python train.py --horizontal_flip=false --encoder_norm_position="sandwich" --encoder_mlp_ratio=2 --encoder_layers=12 --encoder_positions="learned" --decoder_width=256 --shampoo_beta=0.999 --precondition_frequency=10 --max_precond_dim=1024 --final_lr_fraction=0.05 --weight_decay=0.06 --adamw_weight_decay_other_params=0.05
Rows from block 11 of the encoder of a small masked image model, named by matrix and row number. Rows with one number belong to one neuron. Each number is 128 + 24 x the weight over its row's rms, rounded and kept within 0 to 255. All counts start at 0. Numbers have three digits each. After the name is the row's rms in percent of the matrix's.
After each neuron's rows are labels from the 100 images, of 14848, where the neuron reaches its highest value: "responds to" is what is common among them. Only what is clearly more common there than usual is listed. The data: flat shapes of many kinds, plain or patterned, on busy backdrops.
# fc1: MLP up (encoder.blocks.11.mlp.fc1.weight, 384x192), inputs 0-95
# fc2: MLP down (encoder.blocks.11.mlp.fc2.weight, 192x384, transposed), outputs 0-95

fc1.181 127:076128120155152112131079081132135145146120102128098162129107142129143167094119151144138088127111094072105112106160137114155144132152109163121092135115121122113132143165110115145127168149148111156081122105083177155156131156146103097103097126102144135146087112100160108079102102129114117148
fc2.181 104:149106149124149119124142138116092103166125122119148134110111157123123138151138115145151138109148133149123133150130105124097151132089154098165118104200090129169101109125162136135144079112082167129184118145154150141097119101126138148146084141158102155130165182170103134145125138099176104114
responds to: frame; largest shape: frame

fc1.200 087:084124128125129122140123175118091098087127137091109153153113132091163141134163155142115171132157140107144112128139151082146144145142105130073125140135128121143113128139069127180139109127144076113118156117108139103124135216120125127115151097115143107173123065151122129128123111116133090109
fc2.200 085:164121123149119136121131091143131148174130104146134100121134119158123125132088118097158092104087125151133146141131114152113084130125152121162141122133169133135156118119130130066108142129125151149114108132139127140153122089135113134161085147111125149096142197115131120140109163131124179140
responds to: frame

fc1.45 119:110110134144102127110171149140082113125103151114135117108130124161143111079070120146136165105107140097127088159128148111170106152089139147108129133150104111097138122111106139101154105099152076137142148157179129144126135100146113144121153078150116137118139144108146179178071155125171112141
fc2.45 116:131154104109140150133099079109157109120119127125117154127127133096121152182194128117139093161134106138150134113118118143076146080152127098144105157108159139173135136159158123144128134150113183117130119130152128125130122155104141117141109154126153129122117118124092111123169119156078177114
responds to: white shape; its colour: white

fc1.246 091:128122144156134145113142114119080097093130171130114111092151212169127138147129138120154111097134154099121116150116153128158126095152135069124150189125132116189116128106125101101149130068119133121121103137132127112128141131126129106108150098146150156132130170145111147134151113148123168156
fc2.246 088:139133090111130118143112127120170138160106102112127177148110058094134115121143072121121147166115099148146129113115118137101116129090099173105098094116145130070132128151127155119121150192133115180159135115148125159109103099126136146142104155138117091149140085113146116107074113095130115120
responds to: white shape; its colour: white

fc1.319 118:102145125121125139134120167158115108154106099109172114145132118123096113154158108161115104154124138151122148123152103077058169125116098100086125122144133105162118145122136125101139175122152150099110152089113088114163098140108200133131137139080142112119099106137116148127095122098118147117
fc2.319 118:125098131124146116126149076088146127109139153137090148117110132126172116108096137075125150117133113098115104125119158155194093126149166131195140136105130155093126129151096148174125058137105110153145085171138144145105146088140085127126136117168122156131153149126156110127151140156136112150
responds to: white shape; its colour: white

fc1.158 093:131082173083130112142128096126168123149121105073152111150111086143110134085127124121116153095140162138162097129116093139153110134112103122119165120107120110143152135146110116129109115139096121116127098142107105129114122125170140135151136151115092176124138143158089116091168130140138115139
fc2.158 089:141196101164136149111132152121116138098121136186111129125126168094160128146110126128122086154144115121093147136133161106111149160137142114142109164159102142115103090088135136174126129128132155156130155126124152125139134129110099146120115127130160065108129115102146137166089118112120136110
responds to: frame

fc1.63 108:141093094105126129108101144134127105131157151095114123128112152129124150142127154129123142114139113167115110103160118117098133122121112108147131106103132130159129129152142122118127136127146120129087123072131147083135088171124144124118123160161105110122111143155132152130157130104068131172
fc2.63 108:117166147159136137151147106122136158125090101148160122136133104112114092115120086121122114150121144111146150133106120133157128138143140141108115128150106136087114111082116129132118112126106121138138134189107102181121175086143122109147132114098149139143163106104133110119105120155202115102
responds to: teal shape; its colour: teal

fc1.128 126:130139054140084152101147157126145133146156115144130130121172144143089087175134134146139144116144120095144132158072105084116120098137135144139163145140155135154121140139089168110113082145147109135164140125120159136161119110125149118169123135076150098115147111109080144128137122125081107117
fc2.128 101:111116168110136071113103101112134133141092126123118123124109121149129181126144179140118104151132104143143142097157100155104132116112150110113104155165085120096179129111164102131113116129070166121114114131125101123109091104138126144137129130147113127123111183183172135141116127116157113147
responds to: frame; gear; its colour: orange

fc1.360 095:080131118112127144133152163125095117119146141176137136125158156099166142087135110136148130149116130127106132131132146132158122182119061114097079106155118112112124125141102142136129159121070105133117101122114159119133113163142145106129101123115137114124140159183093156104073145132133139143
fc2.360 081:106115107127111103115092138152107112138128100109107122144118139143085105156103123125108125122147112101129121119129100090117131095122173120137178170127122131124131104107135105147135070138164135109179132130144121117124152092131109156103142117130135144134112153134152145174161107131114110131
responds to: frame

fc1.166 124:136106142123172125104072103092126144116138141116124165106147122133121144151151082127141134117118139161068132146106125150122113108157148138105141153168113111089154148096112130114137130116186102139118124083121147159092179107166137142153125132104172099157172158127146098089140127148130152136
fc2.166 138:110165117118119129152175171144121125132124126140119107142092121114113112128091168113090086129145138099186140100144141108128130144102121122154136093093138145186098128152150135137122144130088151113135121150119116074156082152085120096113124112133100149075094108137104131152115124098103100109
responds to: frame; largest shape: frame

fc1.152 165:127102093069141121108158092119115135105118082133133108137105135128118106117133154150107118128131107138143095141129172124149153105114103132151168137161124129139119168075093192118139127130148134148125135145167139099133135120122143124129167138096152106128146139117092139125057104130123079115
fc2.152 135:118172147205106140130124128156125119143145168115114134137141127116126157145131105093100132147135144151083142119127071131093086171110152122134119166101155104125125137188199128117158135113127101134132102103106106153133124142118137173134117136155139156131105135143138107106184104103116163156
responds to: frame; largest shape: frame

fc1.264 095:138140129140118169143046176122145153148142064111134142156153118136187083144110137133143119131129131176121140118116144102122092151103133107097142138114099118125145115117135128115116153106122122152154187141120142099135109131151160104147142128112110137171117141123160118111076142087147150117
fc2.264 090:118103147121146108108181066121074115107129170115119125097125153152084137098141122126102134133129097088141129103140110137114159118127144131132127102126132129133124148139138135115132102145101145065088067101122115168112145118139111124120103104162114147096130116123107121132170088140123134114
responds to: white shape; its colour: white